A small sound classifier, trained from scratch: log mel input, 26041 training examples.
Rows from block 6, named by matrix and row number. Rows with one number belong to one attention dimension. Each number is 50 + 10 x the weight over the matrix's rms, rounded and kept within 0 to 99. All counts start at 0.
# v: attention value (model.blocks.6.attn.v.weight, 240x256), inputs 0-51
# proj: attention output (model.blocks.6.attn.proj.weight, 256x240, transposed), outputs 0-51
v.20:25 52 39 42 53 50 58 63 63 49 34 65 64 53 36 48 65 34 49 74 52 56 62 42 38 65 47 61 31 51 51 66 47 47 55 36 52 44 60 69 57 51 47 44 32 53 55 39 47 54 60 59
proj.20:65 56 58 62 49 50 51 59 39 34 65 41 53 34 69 46 33 55 62 53 33 50 46 50 67 50 61 38 45 38 55 44 55 46 51 50 51 51 60 40 54 43 45 63 60 58 58 72 37 48 58 42
v.21:49 44 32 61 39 37 59 43 51 45 64 41 59 63 43 57 51 40 52 69 46 52 46 55 70 40 60 53 54 64 36 64 42 41 44 62 52 51 46 49 49 48 48 50 46 48 52 54 52 53 39 67
proj.21:52 58 50 54 53 42 53 42 59 56 60 60 49 43 48 36 40 59 42 38 50 67 64 43 47 41 50 36 55 38 47 50 55 43 67 43 34 32 37 58 55 43 57 47 44 59 59 44 46 56 57 55
v.22:64 58 37 40 37 60 57 56 44 53 48 61 47 29 46 47 49 43 34 44 48 50 52 43 66 65 42 47 55 48 53 62 65 51 56 52 50 44 54 56 61 67 41 57 59 57 52 46 33 37 37 46
proj.22:43 58 60 44 53 55 39 56 48 52 56 44 45 64 60 46 53 52 54 79 54 55 54 52 38 50 43 40 64 45 63 43 45 48 52 29 56 62 47 50 51 43 41 46 34 43 35 58 65 66 74 44
v.23:51 68 49 40 59 50 56 30 60 64 45 58 52 67 52 48 56 37 42 38 62 48 39 49 60 24 67 44 49 53 46 55 72 54 39 47 61 41 57 50 46 58 48 39 62 57 57 59 59 61 42 44
proj.23:26 43 42 57 55 47 49 56 45 57 50 36 52 47 54 59 41 51 44 60 53 42 55 46 33 68 43 51 56 57 57 40 53 53 56 48 53 46 49 35 48 55 65 55 49 53 37 49 55 46 63 46
v.24:72 55 50 43 45 53 54 44 44 50 40 47 61 48 46 47 70 31 56 45 54 53 60 56 46 73 32 68 63 46 49 69 66 67 44 46 45 61 52 34 57 53 46 51 52 55 61 67 43 59 51 33
proj.24:47 41 60 49 44 59 48 65 49 40 52 39 39 71 44 40 45 54 27 57 52 58 44 67 48 38 79 32 57 59 67 31 63 35 55 49 50 54 69 48 60 44 51 53 32 53 38 42 35 43 57 54
v.25:46 60 52 56 47 37 51 38 42 44 43 64 58 49 43 42 54 50 50 52 40 58 61 55 55 42 36 73 52 49 52 34 49 54 45 55 65 45 56 47 78 46 50 44 65 35 39 56 57 53 47 55
proj.25:40 40 50 55 50 53 32 61 58 33 58 32 45 51 57 52 46 48 45 48 52 44 43 36 65 70 58 32 50 57 53 55 58 61 65 60 34 47 32 59 49 63 53 42 32 57 61 72 37 54 55 54
v.26:30 58 39 38 36 54 57 41 46 56 66 37 53 47 46 43 74 54 54 49 45 50 52 43 31 61 49 57 41 40 48 43 53 57 65 51 27 44 51 58 36 58 44 68 54 62 50 37 43 44 56 57
proj.26:56 41 36 51 67 64 64 55 43 41 51 70 47 48 51 51 42 63 45 50 60 53 40 58 62 40 54 57 51 46 48 60 54 50 45 40 49 46 39 39 74 37 54 37 67 29 51 58 54 52 36 40
v.27:49 46 52 27 51 59 30 46 44 41 58 56 45 45 43 48 68 45 54 66 54 34 62 49 40 50 34 60 58 45 30 40 18 35 44 51 52 63 42 32 58 59 30 49 58 79 63 53 53 56 39 48
proj.27:41 63 62 54 55 41 60 45 54 55 43 50 55 53 58 56 51 48 32 34 46 65 45 37 63 49 60 57 62 53 48 49 78 54 49 49 44 57 50 57 46 40 46 60 34 37 61 33 38 57 70 42
v.28:67 45 46 40 45 42 45 49 49 56 44 49 64 58 29 38 52 59 32 53 54 48 59 50 47 81 54 49 47 39 39 39 66 71 51 39 57 53 62 46 63 69 58 47 35 38 33 31 50 32 61 53
proj.28:43 49 23 55 60 47 71 61 58 51 57 56 46 39 68 53 53 37 57 42 47 61 38 45 52 30 54 66 57 53 54 45 53 36 56 63 53 52 66 61 48 41 35 31 56 60 55 58 65 50 40 69
v.29:53 57 43 54 55 58 56 61 44 55 61 49 56 54 59 58 42 43 48 45 47 59 37 21 47 51 60 52 47 35 41 38 59 40 63 69 49 34 41 46 44 52 53 42 50 62 38 60 71 46 67 46
proj.29:52 53 64 44 36 65 55 52 54 40 51 49 31 36 47 47 63 51 46 61 49 50 63 47 52 35 33 38 54 54 64 58 49 60 47 20 50 71 42 77 51 51 44 45 49 41 44 54 51 64 54 52
v.30:48 62 34 49 46 47 60 45 63 66 45 55 49 58 24 42 59 44 53 48 79 50 44 38 50 43 57 45 53 54 55 68 62 46 43 37 47 43 53 59 63 54 39 31 57 51 47 56 52 37 53 53
proj.30:60 26 48 41 48 58 48 49 34 41 64 63 73 43 78 46 42 51 53 58 49 61 47 67 54 46 45 47 58 38 37 47 53 52 58 59 45 64 50 39 47 45 46 55 54 41 47 39 46 66 56 43
v.31:73 41 47 24 37 41 72 41 49 63 57 51 50 44 26 80 49 54 60 61 44 54 51 32 55 47 64 38 50 43 46 60 40 61 55 66 47 66 52 41 50 51 54 53 34 48 46 61 45 49 47 51
proj.31:54 44 57 48 66 48 40 77 48 47 45 65 52 67 71 32 49 52 36 35 60 57 35 60 40 46 34 43 30 66 47 35 65 36 43 57 58 46 72 68 37 49 30 39 58 57 44 29 55 44 52 56
v.32:45 49 43 46 36 49 61 32 55 29 56 51 53 51 45 68 67 67 42 48 61 42 40 50 44 50 55 40 46 61 58 43 49 48 39 61 72 41 46 60 55 50 49 47 33 50 66 51 33 51 35 55
proj.32:61 58 47 58 52 64 38 57 39 54 66 59 48 55 52 47 30 45 53 60 49 34 48 33 71 42 38 45 57 42 41 45 58 46 62 57 47 60 24 39 53 48 63 61 48 75 49 44 54 38 48 33
v.33:52 22 53 50 52 70 49 34 59 50 37 64 27 51 42 24 45 62 51 44 64 70 53 44 50 61 51 45 57 56 43 50 43 24 57 53 49 43 46 48 41 37 36 45 70 55 43 51 67 33 53 62
proj.33:52 61 62 35 47 44 44 65 50 45 64 63 63 25 49 68 36 53 50 51 55 38 55 51 45 58 41 69 46 34 61 32 57 64 39 64 52 52 69 72 52 46 44 53 44 49 64 51 35 68 45 40
v.34:53 49 38 54 64 40 39 69 49 43 51 29 55 48 46 40 45 50 36 63 61 49 46 70 28 55 32 37 26 33 36 52 60 59 37 60 26 37 38 39 46 54 43 50 44 65 54 49 50 50 43 55
proj.34:45 47 57 42 32 64 55 19 55 57 40 61 44 59 59 60 54 38 66 36 44 51 61 42 52 45 61 47 65 48 58 50 34 33 66 36 41 49 70 58 57 38 79 60 52 44 47 46 43 56 58 55
v.35:38 47 52 32 53 53 50 55 36 56 60 32 59 44 55 60 49 70 50 64 45 49 34 48 54 51 44 38 51 55 49 50 32 54 52 51 41 43 45 64 28 62 48 71 47 73 44 75 41 56 54 58
proj.35:64 42 57 49 44 35 43 40 42 59 36 59 52 43 51 44 55 39 47 41 49 39 60 59 42 42 43 65 47 51 33 43 62 45 48 49 51 50 46 38 54 53 71 40 46 26 39 16 62 65 57 42
v.36:30 55 54 44 47 57 54 65 60 54 32 66 41 61 41 38 46 58 74 38 44 41 52 46 63 46 60 51 59 47 57 56 43 61 55 54 71 59 33 55 60 63 45 36 50 55 36 57 47 30 61 46
proj.36:58 49 38 44 59 48 59 39 53 48 57 57 51 28 39 51 44 42 57 58 56 46 36 51 38 54 31 58 46 41 37 46 54 47 46 56 52 50 67 48 32 40 54 49 55 56 59 53 68 41 49 49
v.37:47 43 59 50 52 45 52 42 31 47 62 67 46 61 61 61 52 78 67 64 55 60 42 48 49 53 40 70 32 38 57 51 57 43 69 37 52 39 67 42 42 57 55 45 41 58 22 42 58 60 51 56
proj.37:60 46 35 56 35 35 45 41 64 55 49 44 49 43 41 40 55 42 39 29 55 63 48 68 47 51 43 33 52 51 42 38 23 64 45 43 49 50 48 63 55 50 57 53 67 30 47 50 56 41 46 40
v.38:43 66 41 64 42 58 42 45 64 52 65 61 38 42 57 57 68 50 44 58 46 46 65 51 48 58 53 43 54 40 68 53 52 43 50 57 52 50 35 43 48 42 71 54 47 41 55 42 49 45 37 44
proj.38:55 26 21 40 55 49 51 63 33 48 33 45 59 61 49 45 47 56 56 21 61 65 42 53 39 34 65 63 52 44 19 55 46 65 52 57 49 54 47 68 45 40 49 51 53 53 45 68 60 37 48 66
v.39:51 47 47 37 44 66 63 50 65 37 36 48 32 54 54 43 49 51 58 53 55 34 50 57 53 63 41 33 48 69 41 52 32 35 51 55 46 56 58 51 59 26 64 51 47 47 64 56 42 57 60 46
proj.39:42 43 47 57 51 62 40 48 46 60 59 42 69 43 55 35 58 51 59 52 43 57 43 52 67 46 72 59 52 39 70 49 70 70 40 50 47 34 50 33 50 44 39 54 56 43 40 39 43 39 61 58
v.40:47 40 51 64 49 42 42 39 34 63 64 83 43 68 63 54 49 37 63 41 59 45 58 38 60 84 57 53 37 42 66 43 74 57 48 69 42 53 59 58 46 44 28 50 45 37 32 66 42 73 52 63
proj.40:62 56 54 48 42 57 40 64 47 43 56 31 49 47 50 53 38 58 29 59 49 48 53 49 59 55 47 54 51 61 49 58 27 33 46 32 49 55 64 33 37 60 66 49 55 57 61 55 60 36 54 56
v.41:46 46 75 39 53 59 64 34 61 71 38 45 61 37 57 60 40 45 45 48 38 60 24 64 48 63 47 27 51 40 70 62 62 48 79 37 55 50 39 37 55 69 70 50 54 54 50 45 47 62 35 44
proj.41:48 47 31 43 39 69 40 70 49 25 49 59 57 48 58 31 71 39 55 46 53 36 51 48 51 51 52 39 47 82 67 43 54 61 45 52 66 52 59 52 30 47 60 51 57 29 50 56 47 58 66 75
v.42:51 37 56 40 58 56 48 52 63 46 48 59 46 52 32 36 67 54 58 63 68 59 50 54 56 60 51 31 38 46 52 61 39 71 48 56 28 72 48 49 52 51 46 50 52 51 51 54 74 46 52 55
proj.42:50 54 58 66 41 42 39 63 40 57 52 50 51 61 54 48 32 33 49 48 30 37 53 40 51 58 58 42 60 57 40 41 60 46 46 47 75 39 57 62 38 39 36 48 38 54 67 66 36 54 65 41
v.43:49 43 51 59 56 49 52 42 33 74 39 45 34 24 34 49 65 28 62 34 63 49 56 46 62 41 59 44 57 68 48 58 49 40 52 39 72 50 51 44 50 38 52 45 46 60 59 51 48 50 51 59
proj.43:43 44 56 38 48 58 43 56 52 44 45 32 63 74 48 53 40 41 26 56 38 50 41 39 44 36 48 57 42 29 45 25 56 73 27 51 23 58 29 40 53 50 49 40 34 46 49 41 56 60 40 57
v.44:49 63 44 61 52 49 43 44 41 63 55 40 43 47 64 61 52 52 72 44 51 44 53 59 41 44 59 45 52 46 73 52 48 42 49 37 50 48 61 65 55 54 61 52 60 48 64 56 37 58 38 47
proj.44:53 56 40 49 39 50 42 45 53 57 43 43 57 46 41 60 59 46 28 45 65 47 40 59 42 50 40 71 56 51 46 63 52 61 50 61 69 47 42 36 49 45 41 49 41 40 46 37 52 35 28 46
v.45:52 53 51 32 48 48 55 57 35 37 62 56 44 64 53 59 37 76 58 51 49 59 54 39 46 47 46 47 45 68 38 48 60 58 46 56 39 47 53 48 37 45 48 47 53 54 62 57 45 46 34 39
proj.45:53 66 54 71 64 49 51 51 55 38 39 51 70 39 46 37 59 42 40 58 56 38 43 61 48 56 37 53 39 52 55 37 50 44 64 42 40 43 61 53 45 43 50 63 66 61 34 57 55 62 72 71
v.46:71 45 56 54 44 47 50 57 56 36 40 49 62 37 47 45 59 44 61 50 51 46 49 36 49 36 74 52 66 51 48 60 55 35 43 44 48 44 60 64 44 45 57 50 38 45 51 65 62 48 55 49
proj.46:35 65 50 47 51 69 64 45 53 72 47 63 49 52 56 58 65 44 40 44 38 41 43 75 43 65 39 41 44 55 59 51 53 42 63 55 34 52 57 49 57 54 42 56 51 70 53 37 43 43 41 41
v.47:41 45 39 47 50 64 40 40 39 56 35 61 64 38 46 60 40 36 39 61 72 68 43 33 57 54 33 42 47 53 65 54 70 22 58 64 59 63 47 49 52 47 37 57 64 52 55 61 38 36 40 70
proj.47:47 53 59 46 43 41 58 45 57 32 80 68 42 74 55 36 68 65 30 61 45 35 51 68 43 62 58 42 61 50 55 48 43 68 48 48 36 49 67 54 51 49 70 50 32 48 43 47 62 43 63 42
v.48:46 47 52 52 55 64 46 48 57 70 52 32 63 39 43 52 49 52 45 47 57 57 24 16 45 58 45 45 69 64 51 50 39 42 40 55 68 38 37 49 41 38 56 49 47 36 24 57 54 64 59 36
proj.48:51 62 55 60 48 47 42 53 48 44 49 41 34 68 61 55 53 50 53 32 66 56 67 71 60 44 55 48 41 46 58 41 51 38 65 52 43 48 62 70 52 65 33 50 51 62 77 66 36 33 40 76
v.49:35 55 52 39 52 55 29 46 58 61 35 43 50 48 48 47 52 29 55 46 46 32 46 43 48 36 61 25 47 43 40 46 55 48 61 45 49 60 57 47 50 41 32 51 56 37 62 49 45 49 71 52
proj.49:60 50 44 57 37 40 52 50 46 33 53 56 58 55 54 55 47 50 51 48 53 44 42 58 53 52 54 64 56 51 37 52 27 64 29 45 49 42 39 59 40 43 57 45 44 44 46 58 49 43 36 41
v.50:45 54 32 57 51 38 41 50 50 47 53 53 40 34 46 50 63 42 56 32 46 67 48 40 56 52 51 62 43 53 62 48 53 53 59 60 56 53 46 55 43 57 53 50 48 73 41 50 45 48 42 55
proj.50:63 38 69 40 51 57 70 63 49 59 33 48 61 60 50 56 36 47 48 71 58 54 44 55 36 50 58 58 58 42 47 56 56 42 58 41 45 42 41 36 46 50 55 44 57 35 51 51 49 52 52 63
v.51:47 52 54 42 53 46 48 60 48 62 50 38 44 53 52 30 54 57 41 45 44 53 54 65 53 54 44 35 50 57 62 43 54 50 49 66 61 51 55 59 51 50 49 60 40 61 55 55 59 28 57 44
proj.51:59 38 41 65 48 42 55 48 55 40 63 48 54 49 46 58 42 47 62 51 37 49 54 38 38 56 39 52 44 43 54 45 46 51 53 52 34 49 50 50 66 47 64 46 59 49 55 41 59 66 58 60
v.52:58 55 52 39 52 33 31 71 63 48 38 65 61 52 49 36 50 69 53 57 52 30 48 55 54 48 48 49 56 45 42 41 57 39 46 45 66 57 46 48 49 39 31 61 65 34 56 45 71 39 66 52
proj.52:49 46 31 65 54 75 67 27 38 39 50 48 30 59 50 58 55 42 47 38 41 60 53 36 40 51 56 37 47 43 57 50 46 59 62 46 37 43 41 40 61 54 67 49 49 56 37 78 43 54 32 52
v.53:71 48 66 30 59 62 59 55 50 36 73 59 44 35 40 45 50 52 62 59 48 41 45 47 47 37 48 27 54 43 55 43 59 62 61 40 55 58 29 46 54 42 59 42 67 37 50 46 52 42 46 53
proj.53:50 41 36 54 41 61 35 56 51 64 39 45 55 54 62 55 46 50 39 44 40 61 44 52 51 61 60 50 61 54 58 57 25 51 50 49 54 50 67 73 54 40 47 45 38 75 54 53 58 40 65 52
v.54:45 62 56 54 62 59 38 40 51 58 44 55 62 41 46 45 57 51 51 50 62 40 45 54 62 42 51 46 57 41 65 53 51 42 42 52 58 56 66 41 48 44 39 47 55 51 41 69 66 60 54 61
proj.54:54 44 33 48 43 44 39 49 48 56 43 50 47 41 57 67 36 47 55 52 52 55 58 38 50 57 45 50 57 59 43 53 47 59 52 44 52 52 41 52 50 59 58 55 41 48 56 43 43 41 39 43
v.55:42 53 46 45 40 49 40 63 51 51 41 38 40 57 42 40 49 45 41 44 48 40 42 48 71 52 52 51 52 57 53 49 60 63 50 67 38 46 29 40 56 57 39 72 57 40 47 43 58 43 56 32
proj.55:65 58 56 55 61 48 53 39 37 53 51 51 45 34 53 51 54 69 60 50 47 48 57 35 52 39 26 62 56 48 44 47 44 43 47 44 56 58 60 65 41 50 56 30 55 64 67 64 47 37 53 64
v.56:37 63 24 42 48 48 55 54 45 63 43 50 58 61 45 47 46 51 47 55 50 52 26 51 40 69 26 33 46 67 56 45 47 59 46 59 65 49 43 50 47 55 63 41 48 35 58 57 59 32 55 45
proj.56:58 50 52 55 45 49 54 51 44 53 58 50 43 48 54 70 44 48 49 40 51 44 53 48 56 56 39 60 46 48 44 55 42 50 57 40 43 53 53 49 58 44 62 45 56 56 56 19 47 58 51 60
v.57:43 43 61 38 44 50 61 40 54 48 44 47 47 50 54 51 54 51 47 44 47 63 45 47 63 34 45 49 54 57 50 60 66 58 48 59 54 47 44 44 52 51 66 50 59 41 50 39 48 52 49 43
proj.57:57 47 46 65 56 49 29 58 54 55 60 52 45 51 55 49 40 56 52 58 65 41 50 55 44 61 46 42 66 35 48 30 41 44 45 43 50 49 54 48 50 48 40 64 39 50 33 58 44 33 37 62
v.58:47 30 37 56 47 65 51 39 57 50 59 52 56 56 66 43 46 58 53 61 44 47 43 51 50 40 51 50 62 60 38 54 41 66 49 61 48 59 60 55 51 45 64 40 52 47 38 44 36 48 49 48
proj.58:45 63 44 36 50 42 45 56 50 39 54 45 44 50 54 52 41 49 59 32 58 52 54 53 40 55 41 53 52 41 50 55 54 46 49 39 52 50 46 43 52 54 31 43 44 46 61 44 57 68 42 58
v.59:50 52 44 48 50 52 56 46 58 53 45 31 48 62 32 36 48 34 28 54 44 44 54 39 36 48 64 22 52 61 62 75 66 61 70 46 54 59 54 48 39 52 57 42 51 43 40 46 36 47 65 46
proj.59:72 53 38 66 42 44 55 67 60 49 63 59 49 41 67 65 38 52 49 60 51 50 39 61 48 56 41 49 55 50 34 44 48 40 52 36 43 43 46 45 54 52 46 53 56 44 69 42 58 55 43 54
v.60:67 59 57 53 58 56 77 63 59 31 55 44 73 37 57 60 56 57 51 56 46 60 41 60 48 54 37 41 62 49 54 62 52 60 67 45 33 38 44 52 52 50 57 63 47 49 58 52 36 34 60 43
proj.60:33 38 35 47 41 54 31 54 42 67 39 48 33 63 30 30 50 48 53 53 49 42 53 42 44 57 46 54 39 61 47 48 48 39 33 54 49 57 75 51 38 51 49 59 39 49 44 43 50 61 49 58
v.61:36 54 49 63 56 48 15 35 42 41 75 44 50 49 42 61 48 55 57 48 45 47 39 41 42 44 43 68 55 38 63 45 49 52 65 49 51 49 54 48 45 45 53 53 49 53 45 59 42 63 40 47
proj.61:52 50 41 39 46 53 61 64 58 64 27 41 47 54 68 42 51 39 43 41 46 48 61 54 54 53 60 45 54 42 58 49 49 52 41 61 45 51 43 41 63 71 37 42 51 54 48 37 49 50 66 53
v.62:37 28 50 49 54 53 40 39 44 49 48 36 51 50 46 52 62 69 23 56 52 41 51 35 63 37 33 43 49 49 45 48 61 51 49 57 55 43 66 37 43 51 57 63 47 39 46 53 54 51 61 65
proj.62:51 56 46 56 60 62 44 51 61 59 45 56 44 48 61 62 42 38 58 50 56 66 56 70 35 56 41 42 52 38 44 53 58 57 42 40 40 55 46 47 45 34 41 39 34 41 40 44 48 52 44 23
v.63:51 69 50 44 45 40 65 57 54 45 47 34 62 52 65 54 62 56 35 53 72 53 45 54 49 50 67 34 45 53 62 64 53 52 47 41 60 48 66 53 55 44 49 65 65 44 48 51 58 80 53 48
proj.63:60 43 63 52 49 57 41 42 45 61 57 68 42 45 46 54 45 51 66 41 43 63 51 34 67 54 57 60 56 55 32 53 40 54 57 66 39 61 33 44 49 63 62 30 53 61 51 55 45 36 53 48
v.64:56 43 38 57 61 46 51 58 67 57 43 64 23 58 54 70 43 71 69 56 50 62 49 43 30 47 43 53 23 37 63 55 51 41 35 44 72 50 46 75 24 46 16 50 41 60 45 40 31 58 51 49
proj.64:38 48 52 49 31 63 34 52 36 31 62 34 62 56 68 27 54 48 40 48 42 45 55 46 55 65 81 56 63 61 41 32 59 61 75 59 43 43 49 29 59 55 75 47 48 36 41 40 61 59 55 46
v.65:50 45 52 39 59 41 58 69 51 43 61 36 46 53 48 37 50 54 52 56 65 58 43 67 62 57 52 77 41 39 39 56 54 51 58 56 54 61 68 38 64 44 48 45 64 48 66 45 55 66 42 44
proj.65:47 56 42 42 46 44 41 29 43 48 49 54 56 42 52 68 63 60 36 43 49 58 55 50 31 75 66 45 49 53 55 40 49 52 42 46 42 49 37 52 32 53 54 42 41 56 42 60 51 56 65 59
v.66:53 46 48 61 67 56 70 43 54 66 52 40 64 51 56 60 45 55 40 39 44 50 56 48 41 34 52 56 64 61 43 48 52 50 44 54 46 61 51 55 72 67 40 41 29 69 52 57 53 54 53 52
proj.66:52 50 57 35 43 51 37 74 50 35 52 65 40 42 53 49 52 45 61 51 46 51 58 57 50 62 40 57 38 56 51 50 58 54 34 51 65 36 58 47 34 36 67 47 53 39 55 35 53 65 44 36
v.67:40 44 41 49 55 49 41 32 47 60 62 41 45 48 49 40 31 20 48 57 50 56 48 39 54 40 53 57 46 77 54 50 40 50 47 56 53 39 48 54 47 49 51 46 50 47 58 34 60 43 57 65
proj.67:65 70 63 58 35 43 49 66 48 44 28 51 53 34 48 50 53 64 49 60 56 53 50 63 56 55 23 47 46 43 58 50 51 36 55 42 58 60 47 51 53 60 61 46 65 61 63 58 49 57 32 34
v.68:51 61 49 60 49 62 48 54 52 43 49 63 38 47 54 37 53 55 53 53 53 46 56 45 44 67 50 36 42 44 53 33 67 58 60 51 27 40 55 41 34 41 37 77 57 72 50 43 50 52 42 61
proj.68:52 49 61 47 51 40 43 37 62 50 42 32 59 56 47 47 59 39 62 54 40 47 44 37 53 47 51 51 55 53 46 56 54 63 43 70 55 61 43 65 73 46 42 27 50 50 45 66 43 40 44 40
v.69:47 54 68 41 49 34 54 56 50 46 35 37 44 44 44 61 64 51 54 51 40 60 68 65 55 49 50 64 62 39 40 63 58 20 71 48 44 37 56 54 60 38 51 52 41 37 63 49 49 54 59 45
proj.69:60 40 37 52 53 57 48 37 47 54 52 60 52 40 75 39 36 66 40 34 44 37 35 44 50 53 63 48 41 41 66 36 40 65 48 53 57 49 45 56 37 42 47 55 62 42 56 54 57 29 54 48
v.70:36 46 35 52 60 52 51 45 57 50 46 50 65 53 60 54 45 53 76 58 48 65 50 72 59 48 66 43 49 42 28 44 43 53 63 37 42 51 57 59 26 41 61 62 37 50 54 51 37 57 37 54
proj.70:46 47 56 49 39 54 55 58 57 50 51 33 40 40 51 52 55 49 37 47 46 37 47 46 35 43 43 65 63 56 54 54 55 52 43 51 61 61 46 50 67 53 32 45 54 50 53 53 63 50 58 43
v.71:63 33 45 50 56 58 38 31 58 31 60 54 71 79 61 45 52 49 57 24 58 55 56 31 58 67 33 43 62 67 58 62 54 62 42 56 47 38 48 50 45 61 36 46 64 35 34 57 61 41 47 42
proj.71:46 69 43 50 54 36 69 72 41 61 41 61 30 30 52 59 50 48 55 74 45 56 41 66 37 36 59 67 47 53 63 39 51 37 56 43 40 67 60 60 66 40 65 57 29 56 67 59 51 61 39 53
v.72:49 65 53 40 53 53 44 60 55 45 48 44 51 47 58 39 49 57 25 63 57 56 40 55 36 78 56 52 49 45 44 35 56 41 57 40 48 49 46 42 44 40 38 58 55 54 58 38 46 40 55 44
proj.72:57 38 43 56 26 41 59 57 58 60 52 47 63 58 36 65 54 57 63 50 48 56 53 51 56 46 40 59 61 48 57 67 57 61 46 56 62 47 38 56 51 68 50 51 48 57 51 64 62 62 56 57
v.73:61 46 59 40 52 53 37 56 43 36 37 63 37 45 49 55 54 65 61 55 40 42 48 33 44 54 44 56 72 50 66 62 79 55 43 42 41 45 47 46 41 55 58 46 61 37 39 45 71 48 49 38
proj.73:38 56 22 49 54 60 50 43 59 60 65 50 63 61 42 49 47 41 48 47 54 47 57 51 53 43 52 44 40 56 46 67 35 53 60 47 53 50 60 63 63 45 63 53 47 54 45 46 21 54 51 66
v.74:59 49 70 40 46 48 38 48 44 30 42 44 41 46 53 53 48 39 42 64 51 49 67 61 62 44 46 48 46 30 41 54 51 58 45 50 54 65 56 65 46 55 39 62 44 47 41 61 60 36 62 57
proj.74:45 47 33 45 54 43 56 57 49 65 60 49 52 47 50 35 50 62 56 42 45 39 42 44 47 66 42 66 52 44 64 60 42 59 56 52 39 41 40 45 51 39 73 59 56 42 57 56 33 53 50 53
v.75:48 62 57 45 48 61 47 53 46 60 41 44 50 34 48 47 49 32 58 45 51 47 65 64 52 60 70 25 53 42 47 23 55 53 40 44 43 39 47 49 50 33 44 53 48 55 61 32 60 46 58 43
proj.75:49 48 28 42 45 45 52 47 56 30 59 61 51 58 51 54 43 53 49 64 53 45 55 46 44 61 44 51 42 54 36 66 47 61 66 46 55 49 48 60 46 50 40 37 37 56 52 67 38 62 38 46
v.76:50 40 49 63 34 47 33 49 45 55 47 40 53 45 55 40 37 44 36 47 40 48 60 61 56 46 52 56 62 44 60 60 33 54 50 34 56 54 53 49 56 54 46 47 54 46 54 43 43 51 42 53
proj.76:51 58 53 41 69 60 75 46 48 46 61 63 54 66 50 50 54 53 57 48 68 44 46 47 41 53 40 27 33 51 36 34 54 41 40 61 55 55 46 51 35 45 67 56 54 51 48 44 50 36 70 44
v.77:62 49 54 27 40 52 46 55 53 48 50 50 57 43 58 43 52 38 52 56 53 39 64 52 43 37 68 39 61 48 68 55 62 42 48 33 52 53 37 36 61 46 54 47 48 46 35 63 60 50 49 42
proj.77:64 45 52 54 62 42 55 62 68 47 62 57 46 53 52 48 53 52 62 50 19 62 53 52 53 46 37 61 48 43 52 43 31 57 60 56 41 36 56 60 32 51 58 43 58 57 51 45 47 50 57 50
v.78:70 48 51 41 51 62 31 40 26 57 43 57 51 63 46 55 51 48 58 29 53 43 56 54 56 55 42 60 55 67 57 41 54 53 47 71 65 57 45 60 42 47 66 49 39 60 43 67 49 51 45 55
proj.78:41 59 39 53 51 31 70 61 52 51 43 49 33 30 56 33 46 30 46 60 52 48 40 52 35 61 57 48 47 42 61 55 39 37 57 35 38 46 58 46 59 46 41 61 59 50 53 45 59 50 54 54
v.79:50 29 47 46 58 45 52 54 48 59 34 51 65 56 50 46 51 57 64 36 47 61 39 48 58 72 45 47 58 58 52 27 72 60 45 41 56 61 53 42 44 48 50 59 58 61 48 58 68 53 65 46
proj.79:44 64 56 47 40 48 29 56 32 54 56 62 33 52 47 51 67 46 44 62 51 35 54 39 55 45 43 50 63 50 57 59 45 38 52 53 49 49 43 35 61 44 54 38 49 45 38 45 32 46 56 62
v.80:43 48 40 45 43 52 60 40 45 44 67 46 54 50 56 47 61 39 70 47 57 21 56 73 43 46 30 39 63 55 61 26 42 38 59 39 42 34 48 47 46 30 57 55 56 74 44 49 63 69 43 60
proj.80:59 43 47 52 64 45 39 60 64 44 24 45 61 34 32 42 40 47 50 44 43 70 49 48 48 34 50 65 35 44 48 54 49 47 45 53 44 60 57 63 63 67 51 52 47 37 42 42 48 36 46 38
v.81:37 27 47 46 50 64 36 55 53 42 49 64 53 66 57 56 49 60 45 59 53 40 61 45 51 48 56 53 51 69 50 57 55 59 52 55 57 55 36 59 45 36 50 68 61 49 40 44 70 46 37 28
proj.81:50 66 47 43 53 35 63 36 51 59 45 34 48 28 44 54 42 34 50 36 47 64 57 39 61 56 59 34 43 49 67 44 53 43 43 43 45 48 65 35 52 45 65 29 42 48 55 63 50 54 48 59
v.82:64 62 52 37 34 48 69 45 43 42 46 45 65 56 51 52 67 57 34 58 41 51 48 55 54 61 49 57 64 48 58 52 52 38 50 76 37 57 54 50 29 52 57 57 65 57 51 39 33 69 55 53
proj.82:41 52 49 49 61 50 34 48 52 67 50 60 34 46 60 56 48 33 61 48 38 46 56 48 40 54 51 46 32 47 39 48 56 60 61 35 54 51 49 48 72 48 32 61 53 43 52 59 55 52 54 48
v.83:50 49 54 60 57 51 45 60 44 28 51 60 46 36 50 71 49 50 36 39 60 61 56 24 47 38 61 47 56 26 34 31 28 50 44 54 35 61 65 61 58 71 46 48 34 50 51 48 49 53 60 40
proj.83:44 55 50 46 53 51 54 57 39 59 51 31 49 61 36 37 54 57 45 51 46 45 58 52 43 83 45 57 30 57 52 62 54 60 56 76 63 27 40 47 50 39 36 62 62 50 44 58 34 36 31 56